A small image denoising autoencoder, trained from scratch: decoder activation silu, batches of 384.
Rows from expert 1 of block 9 of the encoder, named by matrix and row number. Rows with one number belong to one neuron. Each number is 500 + 25 x the weight over its row's rms, rounded and kept within 0 to 999. All counts start at 0. Numbers have three digits each.
# up: expert up (encoder.blocks.9.mlp.up, 8x128x256), inputs 128-255
# down: expert down (encoder.blocks.9.mlp.down, 8x256x128, transposed), outputs 128-255
up.72:492490530531545527512501474503476499478523547503492528516503513499574518473495466456480534514464536507516496502498527486519497460489505489522470490532468484468508518481493485540499439534507499571512499484474501502528492503534464510517490543481503486500495474465519480534510484477474493502505494480504494529486459512555530474512499506519500523486476510487444475530526507494536518491566
up.73:488472502473518534515531444516506519523498462502476502503483485457511494466481545497480484490481504492515529482526563538527489522529516529481526510492460463509509516485491476493492500516513488491538470518513534453508510480483468473516437488475533470498494490519481527533522429499519505515579533552465500517484471500509512528548499500555517482464461497513542508495492494505482476482498
up.74:510500505499478459446476516526502509504476506508525498552495516502528491542485532486528535525516511504489513473511546496544543524485519541493520496481489497515496493529503518486536502518465472500507481508505530481515507474529470519480493529489476458504531452512527474486507437538513491507458470443482509538511497509499474495521523546511487482496536480477465533505510521484620524514508
up.75:452507499493511472490531493503528505482476505484512491524457501524481506474471475522504489497499524487492505536499531505489532521467526533566508514488554486508487471510483489493480517507461504448463492540502472504524474508543488515469512493526470485462527459512492502477445501518533468503515483513479539500497505531486507534536486492467523497435497458557521505502510503502524480503527
up.76:481503494447466497499551507482527461507546507504500501486486516527525501524519533527502483485508527533507544516495513515515506492483487471500518490513517503484465462501452493480529505488503449547539486527530520514471524499508519456530559441499483488480495505496494499495456489505499487528503479472543515545520481486513494476486522501479540501510492503517487470433486524537528502523515
up.77:513523504519521503528488539557520490528513529526526511456510452555485473467525507484542494517509500509536519523504547495506502473508486502507502480479499545453481528473525489507479504531485522472502529497500542501513516505501512503502516485497523483504495549504499525532467504507527487474530540520479503495519523464502486520488489445530480514511538501527502502458485475488501507501496
up.78:520486500506507480522498490531522512543494488524463535496521515491572462547524471515493526485519506500523511488497489463505498457504448505513517541522487522533527528507499489504505475481519448506466479492507494512551492479512503499521491553481498485525481454525489487519547496504528515515492473455504524507492517522523489583477497508477467514544527537496530493514518518498550529537534
up.79:472489546499502466563468490502472520501511536538466523515514501482520487492525523493509499469499535462526567471494497493495472520487449518499506497469507488513501469493483530521495503549501490486537537527504544514550491515525526494520512493473533478517451515495477504519519466487480503506520496460509514508510481484513538503516496492419461502537544527490486484527540520500473481471506
up.80:475467507490486506487485525507557480505529489505495507462457476502488517525487485560502538527491506477497478503483501492490511511514495497541503475490511498476478474588526510494507513510478504518507501503483497468446507521525511505521464465468462488483510511520506499455497478488504510516529501476517488524521513455481511516521484494544533505523517505479457463462496542502480480502500
up.81:453501505528492479516508475474516477511544517561521484511482488549520529507520513490513522483536530519495522475484507504514499484470501494552493464483453497540487520510470459467456490468494475512480495468549523523520515506498470423506562513493474511505501499475523500523541470517474468504526523471509511521517485530536500500467525527537507494493494523505486519493505509459477528517502
up.82:542471501556525548472532520469468485507480520454501496490453498465527500522529464525501491530483561518487525551491502508520535511484483498521530491526507476445499501487506419481505507505493491530482510509475475472509472530463511501506463490502458513533486549539513458525490521513463485516508517524506514532488518467471471481465512465484538498502527479542515518514537501501506503484510
up.83:575503476532501487457490505517515519550518481463549552485558536499476451524539465458503525516511527505496505532494484529490523551493520511496551516516508498493493470551533483478490479504508489529483500493484474523450545499483514463515493509477465514489501513496490509538468490466486518517526505484472522461566512488510503511494497511501516485475486519477490475517484548504456505481491
up.84:487494521531550494452517508527517510537468485451477473431501508493486534470483483571489522529532521495478500544495492478479525532499520525531536552534511458490520491514464488477465535435487467483496486470461501524525510502472523520470472514458481505514516492499470486523546466519537478572446471533527516535510522494534508465476507464527484493514474529545496519523492502498512544524502
up.85:503513482492497498543530490507524508480510494470486488527473527473505515493509560485510493508513484458505484473479502525491472484555485422502515496496470499523507475483536497514530532533484484514495522490489513488537459512539459512530489498468511498481528529544511466507472502466521546523506516482490533510515518501453494534515510521462505493487525491487484524456502497522515497486441
up.86:497490522484447517503532485495491492486509471515537521509481532484527468540479489483562471487514509512483494481535532479506491561489481489500540512473460490525485500514517528528483441530542466502490467488498465492482506451518490492477555523475468520531517500513528566523508534530537480502446481497506493442474478498539506517502494464520478495451521490512493503486497511495481535487482
up.87:499492532499498505530510492500492516489496503505467536540495450482527542517487512497510521498506540509513537497533472489493510492509503470514476529505508496529478460536501500498465497519535491492495491493458494493496505535501546509501489471462469489475518469514510478523494470533510516478490493509492480481497568503477528495504533488510493517516497531528487541480491559539520529533518
up.88:505469484480450502522507504541526545532521514488527533500506553503470505510518515490529496543494512538471518515508518478513488500491478480506560486510509511522500479559469466500492464502539492507523477505454504531453509512493534471515490503523455496459501437447499559488456513529481489519490504532499486477506499473504497534445524489489451463556491509489508491503479456513482509522493
up.89:487518470511486505501487533515509487495515485492481478501517466427482515514527498474517520475473514511500522467485465501503449501505494537557488487491525476502488476526517497497535488515445485529522513520457466471514506463510512541466498496488454465508519563544482483518541523464506502498474491511499555512526502520487491488539498478465507564464518505472531497454516502487541521476535
up.90:522488509505499512487482484471445512462496496481562497465489457483484523492533481524500500531507495504530535487443508508525488525488523544521513519518467562511513513494534466483476508505483511511484463529462506502479509520500493486454483468497494521520457490533497502501501460475467486498494473484523547516541502516552545500474513518453507525553515511481495505537499490490520513496520
up.91:471503513535529467505511500476511490519513482497482535499517497491549516464551469486502500509457530522520492507541490478512517474469469485520542497528504508443490523498493515503510499497503540536517464498520496481516493459515475495499485522493481515523494515535517522554549506529503491506475453475475508516537506492479492460532518507485518514501507490532495541499452491543530486490489
up.92:539490524507476523494530478520490516509478513483511526480503567491478521522516482488473538518517449495505500509499526465490471464518516503489494484484484557506476482568502466522502503503535558505533484471498488480505520546481489534513508505558490486485473479518535488492500485502485522519511474509526515472482506455525484485488513551491504466529539529536477494521517541499498537491477
up.93:521496525485551480485492493494488466498514504511492490548509512472530491477501428523469510537499462485462541489517538502543483486492477520501467518541540531489477498479501539484486503515521529486502533570521505486488487506486507529524472474506512503476453486481522530465508509525477522491534482439523518499512527545503475485524513488458504522483487501472505508510497542528480557507509
up.94:508456491503491456511457472512511463481539498491480482514482533489496527480478529529520464459542527449468482480486463491524457470473506520460506523501484526515469511488525527523492547485507490522509513476514505524470462516502529544488502513525494496501470512492505503520481507520526540490501501534493488522508508492501543514518480492522454473515437533495527491521499491486510514539533
up.95:546536499515486520493491500586514471485503491506471487530489485502521480495490498470464499482490502504464471480518512469490504533524482541445501496497516522497492497509512529518488533491484512474542519519534497520527508487501490507470463498497497494495497544522498458482512513510510472497490465498482505496492492479527497467529468522529492517478522507506480471503481531458503533506497
up.96:487475473503486518502524518537519486495487534512567493493451511534493512480488538480503494481497469486525474500481520495477499475483468528528506486525507516465488443484509497514532523500488508444507512511511438498448431497532492510506471505550506431509549512515511514481502536502530520516494505460481477453454496527514535489465480477516498469498511491515487523547522481468503471507487
up.97:531520525536493493480462492498510456503510480491561475491508492487521517473506460462475468527515511504512514485489479505484486519478507557502528468538534512527493523492490547511479493494519482522520498500508503486563487468481508549521506503429484482474517523518477515509529517500463536504506489483539538475486509534535482465509508509521519463531476503440456515535535543487539543507490
up.98:523479544521507493499458478507484543517518536485503531516520488505553512497467462525509504515482469477487519447482487506507483505510517518506445475485510513497491465521444535478509475520507551505491462463510489514499502483468491484489464495501495498498503542480481502474536562522489570504501482527532506487529487489549477450505482505509546502512472540497499488499500517502555469484448
up.99:468476504513558461495485472541498490490531489516507505504565469485464524485512514501538476516477517505515490482488466494472477518533484483514497478555499525511489545513487484463482477540481496525474482471524522478493494487471480518509494482505500463504473517507496546525492506466517522493522510518543474527509499493508479507494479498542491497490516503487515515504486482494481497516515
up.100:486495475514507523486451457503547533506498521437518477492549528459495460513494509474461486480519519483486524487503543535491521500532460524475465491507474530523472507548493532518509462516492534502492502471476498480487512532490472489510481513496499526509504520497476455485540469498534496495531517504500523529539478508550547520513521540482501488468444482475549495480469512478505493477530
up.101:498508488477529472525477520557511481492489474471472501497435470533518533480494482536559493524508478500517486505532489529484485516506488534527500505507489476499449505439512490504521473530524477462483534490480464509537500509505474529501482500473517517508487570466478492488532498501508476497452509460477487468511508502479467475511467526474526549462475525514486486486502478505524507494467
up.102:506473530475489502513455499489499515479530490461531520519503460501485472493486495513479498496505470454493508542479517501513504533482453498458515455500534473556473514484498467513520462522428470488494481515518549482496476567490506468476528497507512522509477475494498488472497511533466516504512505511514502472534509531520519475499487546473528498522472507486486482466492464526518489482523
up.103:525488482474498449423530487473512508504487510527507463508457492456497520505542490506536507488465467467477471471513512497535506491478448522473488458496495503545484518543498478502499443475485503498486451494493516519500460528505487482506525477483520486510502473478488525542503524525479499470514517499491502474449459518540498512470474465464489504486477482486479465546520502507478489537533
up.104:525447499546498549530501536530473515528494487470500504510524507461520460502441499484515504521491498502486494497520482520533500536492519501486509483473475516533492484512492523545496504474463504494473554501497531464479484497548534479486558454509478529482551494495505536511511499501538448473488529511498528519511495481546528481496465493496516475502481517543507480522504502479500528532532
up.105:533499511506472474539486505450468530522508477491517500496473467507490506521520543507491514507500487527491465522509507490465524480476555470500479466513486513531525489507529485518516513450442490532506507524463454486487502447514499559508487539485499501492490510508504489500519502487481480528492501516512519514514522501523499460472482492502517469477511480496512533518511534466503498472458
up.106:492527525435476535509488503519504550500463497463531496504524503521519488470511498474481544504500552499517530524503461507507509454537528495467464509508523538517516482473476509533481503550478517473514519490536490469536548491497474521496484540473468513482508496535501479481485474499484503452507517541522500450502564482499492538495521498495505493505496515475515497467474500515493469511519
up.107:549497524499526503516528511432458464498502495459508462513490484551469511520493480555490485560519525492487502489505488468506486512503522484495499485484472494474529510504536512543482536527505508521519538523514472537508492503509507516515549522480505521528512511502514514517508529512514534550532503462500519488492495502506492484447490510497451513510482506449485510472467529507469519428488
up.108:549542499516522482499491559524504538541513466520523491508545496485504508482558514541513495483534515474528526484494500467508514490523458529517480452532481516477536516512525514465532506500509492495466531549497447514505502496572518502543497488468494497529501502482509479523457455513530481513489505500470488529523512518491517493463511523464508524490491460490525514466500500521476472484518
up.109:526526550465479528458521483565514512510511514503543469521514504458500512548497496529506505472486519502539495513463456508454493546523491477506466458458486507505497507508502528483479455501473483473506492537516487486523504514558569491523521479436524494494509517480543546527513487507471478515494488497470470500503513506514462531517512476522482505506475493497532487490531530490560464519477
up.110:506507517492517527524471520551518530471464536460482511491538478458501502461506496486513505481475531499497520475527459528494523511499519466455541499536472520472554535478526496459493523489508486488452499448524514508516503529495489469500490493496490485529496520478485489497504483484527534518562503535500518503477457507503521523480446492522532476548475540532489501524477479496529559455487
up.111:474513506445503544533493456492513486545515525483473506539577510501518491515485529482502509474504487491476519509515458489484544489504535431475521519466539514481521463486516526478504519519467473507502500503490469498476504452519477492486518489466510501500475538493498527495483479485457483487515504501492474495522481535510504498502464506480526487533538515509499489528484527457517513521525
up.112:509517508483542501500500442563521527513465507504484511538496532489482509469440482488507484515507513450520551471487523480532490493538455471483492486474487506512507525524491482517487474529507487481477493517499486524473463522512505496511504502533455492502461482488568491472479466522507502477537488560541509474522477506544501490498472498523483496549512485492502514486539481551434511498474
up.113:531480514462516467518497491496463476511463532475498425547459515477507485511537534509447481481524489492508504539523506445488506498458468534474523537512495478495489486502500498509507461548496491505526576503456470507508472488536488496524496515435516508477474550493453492517482464504540511501497493511515494482490499539481496486507499513511518495494528532462487494507529533503474529479517
up.114:506478454424492474517490529478531485487489491502536451481531520498493547534497516507510511477527515516465549522510534522490531486507493490535499523524506524494523499545539498478480505487511495484530553505498460474478522464480509498514515514488498555500507470499483506527500482515484533503499515480485518526485525507522527515483497486499484514504496533482526487491468525520506511513509
up.115:504512521491501485507529528480488522484527488481527481507460542506466476505526537468496516494527515498543535465526530498487498491454482534452515476462471485544483494476498509457509511497507451488512508504493511491514520503513524532502452502502495517481485493464484510504497481492530520471498524522505584548467530521468517488508500510543526491490531453503494524527544480515513524520477
up.116:522508502520533487482499516486470514512462511503524457514525504454505510522495440505538497520534521549459501468469518476502556582493534515484490530497517470536551525537476554518577486497520508517472501524443460484519504470497521502492467510529524441471529501494498496475532495541475520459497496509516508481541482520485472506490505476527463507490523473484484492498508460536487510494472
up.117:493513505535509481505529519524543496491552489499497495467507504499497571488527457474474518556500471504517460525485493468510496493496524507509510487482535514513483475492463464501507521466553456504532487526514451494472526483477505516500502505524504466497535514484476498485499489499494523585517498456536475526494532497528521525434532509564513491495449538523527471519508526482488531496516
up.118:500519529455467479464539487520533536546503523452534497504468483496492527488507525529527502513506502498516505477475528482547521458496497507481547490481522519457496532496510518490437469474505507497530477547502505546503548502509484499524470459468506556532513501542462529498513495542541466483518552507515556501508517520488549517514504501497493476497496479524476481513491516512504505507459
up.119:542475492498428495488521466454498504505487498497520510496474518517473492526551534517545495479486486487517500527491521486527494478482476516496471465488441537478481484520529443468494473513492478498508496501522497530483504544549528493566531457522525518534484487447534517502493489508493520473555547476499511519488462489504563543479536489464480497491502481512524496489506502491496509529517
up.120:525499496506498493511483510560509495500531492525513547467519486520468512496512485485518529528458492503471483530528514508499476534517490503498463492521472519544488482503451501545502479475509530539504502462461479481513516497520542484473452470485500517491484528537470500504454512489548527490466510516512482533482524487509513507494440523496488466462522531512477518495489438450486504496476
up.121:438469480565504512473478516544492498489515547417499502517502532523483495548488507484502524549476526550486479490540536494524518476478475502476514549500499483487496508506511515497546493535534487551491483482455476482493463484524536479534501510520508490503521509501528507506509523515505494493474519497495493519509493492451482511574489515510471466476525482506520456527492496458477486534487
up.122:484515525523478529469494521464547477502472465469517507500553508496504509489457535454483514492470498506510529510497524486533476480526531522531511516491484500519517497492492525532501490483491491509463490484475475500525528500478491560500469485530473509491469443486498524514544520474497490518521482494486502472475474464520507442503551500484494505515497500467575481539536528511503495514476
up.123:507481502492482501483490514523571472511566486497482456483554488539477506453476494495494457527480483490457455476488496510506443518490486518450541488523525455480501474515461482525484472499543500507483475510502470532505481473484547524519451511480479503544481491490506525518493545511506537485552472494479499493480464478487522484510497520481511487494482488503516491537479506516540514480536
down.72:527509482490527462501481529514547519483504488536574496476486542483509497469506534514518533509538515496509501517496494524477522526487517508498505467468503490507485495498488532502428461459486488493484506511502508468487472540453503488496520482485489520501492496554468518506483508529531580494531500512508496494515501475474487472492522506548484486494523490451530499489535518494447519494466
down.73:490475470527553496509503488512504519475522525501518486493500541543513478499485500469510515491496543526506469508481441492465529484525501517505533474562454505477525467497536523496535463489481506486502487536520440478496531495532537503496488516476540492548484502481492539525479529503525538511504469476561506489485500512450472495490508458474498479499521500507480495504512477507499480444535
down.74:471528484556500488515498499504503541503547511481557492477489547489509491450519491468468490500507497502552532491497486528516488536519514451506530479548497454507535471508464475520489478492521506509508513506527479509494495545483517488509499512524497500506503521484468529460468529482489525485556499517519515463511505492463499538491491493498512498481479511508501512500498477492451545472484
down.75:500488544441501497548516495473541479440519487556456494500525541467500516523482505548497477484517507528553534485490474534553488487507497478475480450508499540489499513541504513462469525496518530491516497470523479518493498507463525505528512479523533437538483476493494490495524460465468538485522491519501455489497471501517523481462500497555517501545465505502517511550504485504462473470520
down.76:535497502518556537492484504565525526515453495472513477503501523481495490470487451487491532480536538489506478474466460491508503490478494524457518488523441488503514532477560527500508459492539531490467453503498453509492478525507494466519520510482521515536505493518519568509543519505508575486520536557479508492462503499516488499486449503540477539508476484467488489527499503496483499501513
down.77:483485495488483522559504484500471428495523522516471495535521522467543491523508471488516500457511535479505515468473505499493476486509493528518486472530453509526481494511494511513533489499533492531522474462493510542528499511511483474503518501481512488470508497499517472486497496511482526504535482553490488473504496482515469482523447533502491518488466530479455461469526534513518472487528
down.78:520500484528499502464481483528519528524522497500509523460436485515452560471525476485539525535550547492495510508493494524517507482491519512510426511527444481481514507466492549527505448503511488505543478491476544486498481509503505493474478500522452509538507483515469501485476491523504539526538531536496488463491500492503497489492507520534515458470511500488520509502489496510505486478457
down.79:552503481503527550450508505551484482513485499467481501491491511488476524509470475480518518477524455482493445549505501473488509483499504520478531502509507458484503509478522528494510431480451515506532532477456544505502460506524513505474539494481518513494513457521512509484486513541504512480499504512471488522497521478456481516471528486545505491450456480472532494480516505483501512498507
down.80:560507483478520525466535495481494570521481519503484489484520465476495491500461524498507529504539546501491477513504506494490476479500514506518466530495488495545519487503464528476544486471503461501510525516500506544497549487505509502515532523502523505523494506502526496500523485480536525487470542527473511467469516516529494495484473478451479566479515467450453529522498528486499472490527
down.81:545483477512524526490519536513537505489503498440495495476473509467470496515474449461511493516512491476508497547477488511461558441510526517455484509449507527480515499482525523538513521515512532527583502524474515478488462471509499541498490491507535516480437511512508496490451517516522454514502528520485510502505476497488504449508463469486441516481530472471505494481477497519526472501515
down.82:490483517506515491484478494535519448464522491484509506486539505500532499454528579477510518513553514534522484431480487471467451512520541524453496519498513547564503471492492511473486492499523477510551506506537545458527504493524471494512525493485503525493497465466477507529505515499518544489519524483454498476486504520460485520566480492495517493483511488504490530471467473506475513490493
down.83:461524514492541513525516502469481500466491502494456457483499507543469479452459489507495488520479507498509522504502527513465483463516467495480464499478472504503503527439514518509524495498539482519478494527511558462510444510497498518485543505545537495559471489496500521537512512542509541517492503503494490529491500526516493544464498446503506506482511493524510473526496493470520539546514
down.84:484490532485469483512482501513535549523519496488509515513502481459466462475486535499520499483474449544533514476506502475499481442497490454489482480468500505493493469515594501534471528531504438543505467549476473477499476498512491499544505474527490549493450475531501500512490535462545481460565502512488500514516496484522500500500497523494517519478525525485477520491508516470497518459518
down.85:512525472503493486440497481515488478515536513480524502491553490522500492510479489441478509538483540510515498537503525501482491491527486528452525482531512527498495467530472489444470489531500533477443514527501532508498507483534543527480513565484503479522476489480517556498518530553470476484494495475487492480502526531509477509496513470564535460489468515530492489522491485506480482503523
down.86:501483519475506525485496507538555497528472525511445481513474509497452516478529473487459478473552535476517550485501468499474503543489546534477457490517518536506529499480448522511459509481456478507524480536507489486535512500508459515500436502445481512519458476509499503487485477508498542530517472449512502543504508529488500546544499534492536481519481521493465491491501510475486472482495
down.87:521474505539512492520484512511480493523474547484527525467502529500548446507479531463476468479448519495490500489472518509487507490483501494554514503537493473474470553507489495512521519513496515498499504545535499510504504471469497514485485530477541545492465493453506482489480486501515543520526508462499488533489488530495486499531483483444466522501531491491472501489509511433500490439473
down.88:472539555515498506493493509484511487476498482521462434544486447514518436528489565512514491456498516473512494486485462533513511495523486526528468503553519515475501485495526535502499482530448538457519493506509494443531482499487465496513526454524520515491509498517496492512510543514478533503476523481487465500503510497533478485506508506487523511475503461504505486466535569478512478474482
down.89:491497467533554526501515492500512534544507542486500521493491546509478486545523481493521495491515533469519489487502531472525510507504455483488530531492495462534517522479504522520477505507535486455480506531502495560448516538540488495536502486515536506472487454498551502490518515541505482483526546513497516509502503522544503496492480559510518499480503487520475475485501493511479487490530
down.90:492516513483476489503539518546563504527446471486452486524513523500506454478483475440498511440536505482487494501548495525503531485484478482486484506495535466477493526494475548519497507542515495506511519476497508491487517493489511473519525510507498508477516502520489490548521518530526493516459508480497501521488481507455489482512500468504525486481522501519494474508455532499468485516485
down.91:556489510483493490481516499506508477498594521438502495473561527513470471520480487484493495511518557512509511440489472532548521525514492534476495481528487510508495485480496542499504493475511497458517538473495528546501477500475488507535498496524509521465505486494494494464466494455468566515528536535489544495490513478487489493513471505490460473478474510490492494488528538489502480506517
down.92:492488472491518496521491498539535445495502478539470469525483496499541470487477525479514508490460473503519499508496462501465488515500497516481501479529509476484481479480517515481503498495515447551476498496483505515531499450503485502494531492454504506524461497531470499489489515469563503499498459532513519487497460519491502493566518469501511505456497497439480524513506504501495513486521
down.93:487484466483528517505507532505524497475406503547538481500530576461512505532524506471494466484460531480488454495495459519501518463513531465472535515499533503491501471491510563491511503527492537480502521473509472513528507547521492503545502518523482498503520501537474484513440461532490449490487473500490499508497512527461502519533474500521524494479521477523476498513478478510485498511513
down.94:464477526521474484473508506487524521520487488482492512560521469508493505495507471477475494477456461494501476527499537526513500536521497515533532473518473475537525475510584502488505476501505534495516444529524474511485493507502469467503553482498501526474504518520495531504508531520504525459525527480488488482493518522516475489552486490497517515522510512496486507475496473529463495473515
down.95:496502529516473535498514471470518444469466511491488468462507514549479516496494486530470509520455499479505492487482491493546538496523478466538507530480475469517500445498518509489496514537547469519474470495515521521504479505491458505497497509498501474490517501524495520489533509522476551452528555504522479500518513538539492495497525475437476482517476497489525532486530480495516470461523
down.96:463499472517512479517482533523486514528514524501504463516498483491475524532544522524518504563479480532492485469530458477539459527504466531481482492490496523509487570500519506472517502494511496513507469494493467463549488536491459489542535451472476476481511505480515499501511507482517483455565518545507522502512477524517491468521511512491428509487466509495501511466525475528505495501514
down.97:499501490508499478464513499495477525502502482523482509492488522577442493525515530493546517489468495496507492537496562497549493495527487496469519558469508522504491499473561459460502493512487492474499501474519463464475510543486533486531508480513516522513533540508533487499459456512492497463500532514492532491493479464454527521504536474516523479521524490499515515511471456524491508545484
down.98:483503472542521453472517526503458497515488501508514491521503501514482489533508528525483488510506488510484459552499549509493536511475453488514501544515491444528497502482480487543465504537452482477496518493520454441453495485515491504492553512555482493494492469551475518568530476480514517520494541477514487497495471501496482488487539529552501478500505514560541504450487478500501515486533
down.99:543481489485510503489507500486484525494477509482504480503524501510538480453479542508470498492508525527518492481511509499499533512460501561516507515486469497462504477467487522517521521503526493466488511544505496477532523501499513471502508553479493520498495526503554488506523465510521494511493476535491475533529447557501477505532542524423498451517517507525486464478525450531528444456520
down.100:490533536488510475489517513523458499509509472465468481556513529510486504459486529481515518540534507493503483473477493503500424494487458487497469510494561496443559496468479508485463500466540487489541537521476498518538481522507498485532504494489462503523469501476488458497519512521499534520489473492492457503493502500469477501503523471524491499491530495519483555502478510490522547504471
down.101:514476499511529481473521506537487479540503536490482501540500525455519520491475523494493460477506475540481509481486421515487458495485496503460508490500535505511493506499527501496517508514508475518485458472512467501483489470507529515476514470510525496485526491535487538509504488540499499512519505583521509521505491517461512438484510484507489474528472475452540501510552531495502493485510
down.102:477473500525478480489519482523493449505512499517534499513507480496547523484505502527515471549472465463499486498531499541497485467524465507553460469502501487523507491528460503527539510485543525496547508490487471501515528481497481474553520469540475488493546494486508513505475487479490484517464505520493509553446509446537473488459496498487477485492506511500501498508482533480540505506506
down.103:480516517512516544556490502525504487490483470494492496501472484559516492528506491489515510466532531491497497469521514481477491495518485477533491525501511464541471468486528522526475508502478482505509514476518485495527510480483497524476475502569509487523501479531509492491515527500458468510493518488519493475539502454516476526479468514506524518455505544471502523503493540489504521494465
down.104:446519495442505484495460461503537518494498469494513528476523509524503495490527516497516497471560469486495499527496527476514546523488485545504525483504456486506515541490508503497502482481540497504517458502451501498473465503522527525464436493490471491536477555507498458503479489519506522514517437496506527480507515495505508505512510540466483483488505523483485482504548463527489531489475
down.105:490478496495550487475531514525511556522485516529499534519476476490485564496459458496491487523486494503527543493487490487502505560478495521456502475526515495479508514511461515548518489494500520493487492515523515456490522521483539480521527494496470513484501527494509486498491471503556550509445476546511515505483498481464520533487518502531472467488491478507536489502498486525510492523526
down.106:454530482490490479480532508521494503500534516511453542500513528516513484564525430454513489474512496478500532490511485527489492485516458474508522508491483478477529536523518518510496459499501468473501514524504548473545498522527529494439473488475468505475503517485491487509492491514457503539500491462494499521532520511538514489487506499493451466444507525523475487491490509480497562464517
down.107:439475506498490496470503482509517553510510485513503500481513496488531485504475478514495490473519493469524482464525526505516506497501494511461485498482501524492484553501515504494462487442544530495499442499486517501528501526486499486507464462530463519477515502530502507502432434533466507468466521520519486525507510446539541535520512480504491474429477510483572492517507475517513497530495
down.108:481465447516503547467519464516533519459511516462468516514511499490484514429497508499462493531512534496478531506503518513489476503494506513487486502481501479497513523501508528531426496465533492490500468462493548525470484488446484483473442510525492482503516522478489491479506529523527544510545504513494496484512495508539499484493515488526500501502509532538496483516486518481509560475459
down.109:466476479490515474515495506547451478528490491518489499485527519519509497498475486499490504472525507483461470538530514506499498500511469498486517494479495508547540490505583571504514466476527491534525485433504498541486523501498482521519462486535479498501475513499488505495473506513504528504485461519477480517511524509477489499455460517475487466492530491451518489509507478506472442446480
down.110:488514528524481510473488484478474452500510488519474488523497535478471498507492477508472497493467507454495504484476585488473480445518509513523505459507460523508510464491541489535530525471522512529492512493449524491469499512475470506482475494461485474482434503478529511446508530518535516514462473504496521536526522491527523498489490533495492535481520494475523523492496535487502529523513
down.111:456486501517485502476503510536484458467547448506511488498540516495512508515520474473491502510500490493465478494496517513510533484499513553498535454480481506503519526498525475544530542500554554537499511565509524484490497499440515495514478463510467456478511529532510483514502477552493536489506484506503554551497517494533493510501509537474504480499499508492488507485551506479486474511507
down.112:501502510548476509496504516488456466500529499488512488538512507467513489519532512525495493481503483525540472472523542522483510469503507499513471477496465513499541522539499503547511522528509508485533502509496520459564490447520459506505505476508505475485500504469450511502478534502466504478416482441473472499504534484440507503515505484506521513472467501473519496484477531457543526475488
down.113:493494498525523512477489484504495540493517476448504548483531509476444523495509468456470497520455515500481499497516514499496522488511492487516533465459486519485519499523540545526522552481546510458512492490510521516504515503508499492503489501548482468495504481475502550479480504504475533528492513465457506499485520505523492524487489474516497495536477499559510530484500444457527495517523
down.114:492541534465542490516480510495480489486463478525477517492493505518501473464536527471509548504469512503506521464503465473476498507491552535499501485522469513568481522493529538505503454483472475496464447530502500505497502503505504503509485517528473487570496481514519530525452524505542438490538510487516508489502488494500515472490500552481510427490500462474454469545550494481478530470490
down.115:543474453501482529452522469471467514525449467524515495499487485461500496475482474505511516528511523463499444509524480469498514506482469480500509525519515459466506496495532503460481507515519509503513470531514483501464486490526511478542524506458511506519512500465538531501524525509516517500471507517522481490505565523533500486454491500485460536501476531505500497503482474472485516478466
down.116:463514512498489515550505514484512524527483507474486505496472537539498497531476510476502538448480509515515518533502496474515515467535510479520508509538532480464479458496516474507455492525512498503495554510498530436540508516462516520509479516526523487544483496499504498488486493542523473492547490433523502478535513500505493519475495458455524495485460482513493496506468515493480504520528
down.117:517522528479503495506486491500507492505466459477476478489494484500508439530536499530529528450500493527505514502518506513514501471526533496499511518513452542509503507518523482456535531525452507492507546509483506501477450469499502461529523488513528539525475459519514502493513483498530501449508518549472502461525467483482513475531495447509473556506556516473500502466474517486470545474491
down.118:495517489526513473496492524483511514517492487525451524523559551474530497521470500508485479528535498484510522494463502503497544483498493517492471563526523462534468457472483513510478500518489497504513500522517480491497456497460524537506515499556572477480509493472504461517495509509522519520505459490469459507494492513478503456488485505536488556501518501519517458540506505508513490487477
down.119:450463541521503498492501513504484523482480448508480486505531507491528502497493494520479512520537506498487499518511536518480458516473547542515466544487559462559513518463499564504496520501492474514506463495496479527473468447463501504469496511524534465473510532482487472522511528445490491501475489508506487512511510487499499495483503529500484558520493486518489505532505498529537495518513
down.120:521519475547486467511498500430455501547511496508487501510489475486541533524531501496487467517534517553515501458479508502501517484519515472514509547506450541470504493447547496491523565510517488499516563551505515538539475486488487519479501518524494524512505502510473468518500487507504474526492473440468486511524479517520487521538465481456484556530482516491496506476499534509480473490513
down.121:513513506463519510523540487456480476468482478518557516463534489512470516524536442442491486480492494488505514548482484513461483501519515489511504521548512479516499462523517494482504506491521497497493495509519503527509514471484499471474526452481522466466531516480519494519496509486511538514479515466518485521480500506550468459499534506523483447531459512502511496495485484471494496485519
down.122:534535512479519483504508513542526497475485492533526467503510531501498451535536504528519495486483477502515506527473517486492474515490525436480504505490493527574511519525488489473532481477499520507512536511482480518484478464509515469562577516450535468515516509517506480546477493478505536434505467488470505509478477505475522496447491530446501512508533506484483498523505465502468528476481
down.123:455495551482511463511527498472486453505495498546500519513488542481496514532515539536501497494438542518501483475484529525551522486519513466500470467525503526506517524471535518515521526551470488501517516514481534504489505519494514518531540507505524510478484554498469495527524454534487467460481507502445512517495502513508470525490470506502521475496537503485497499480462522471478491495502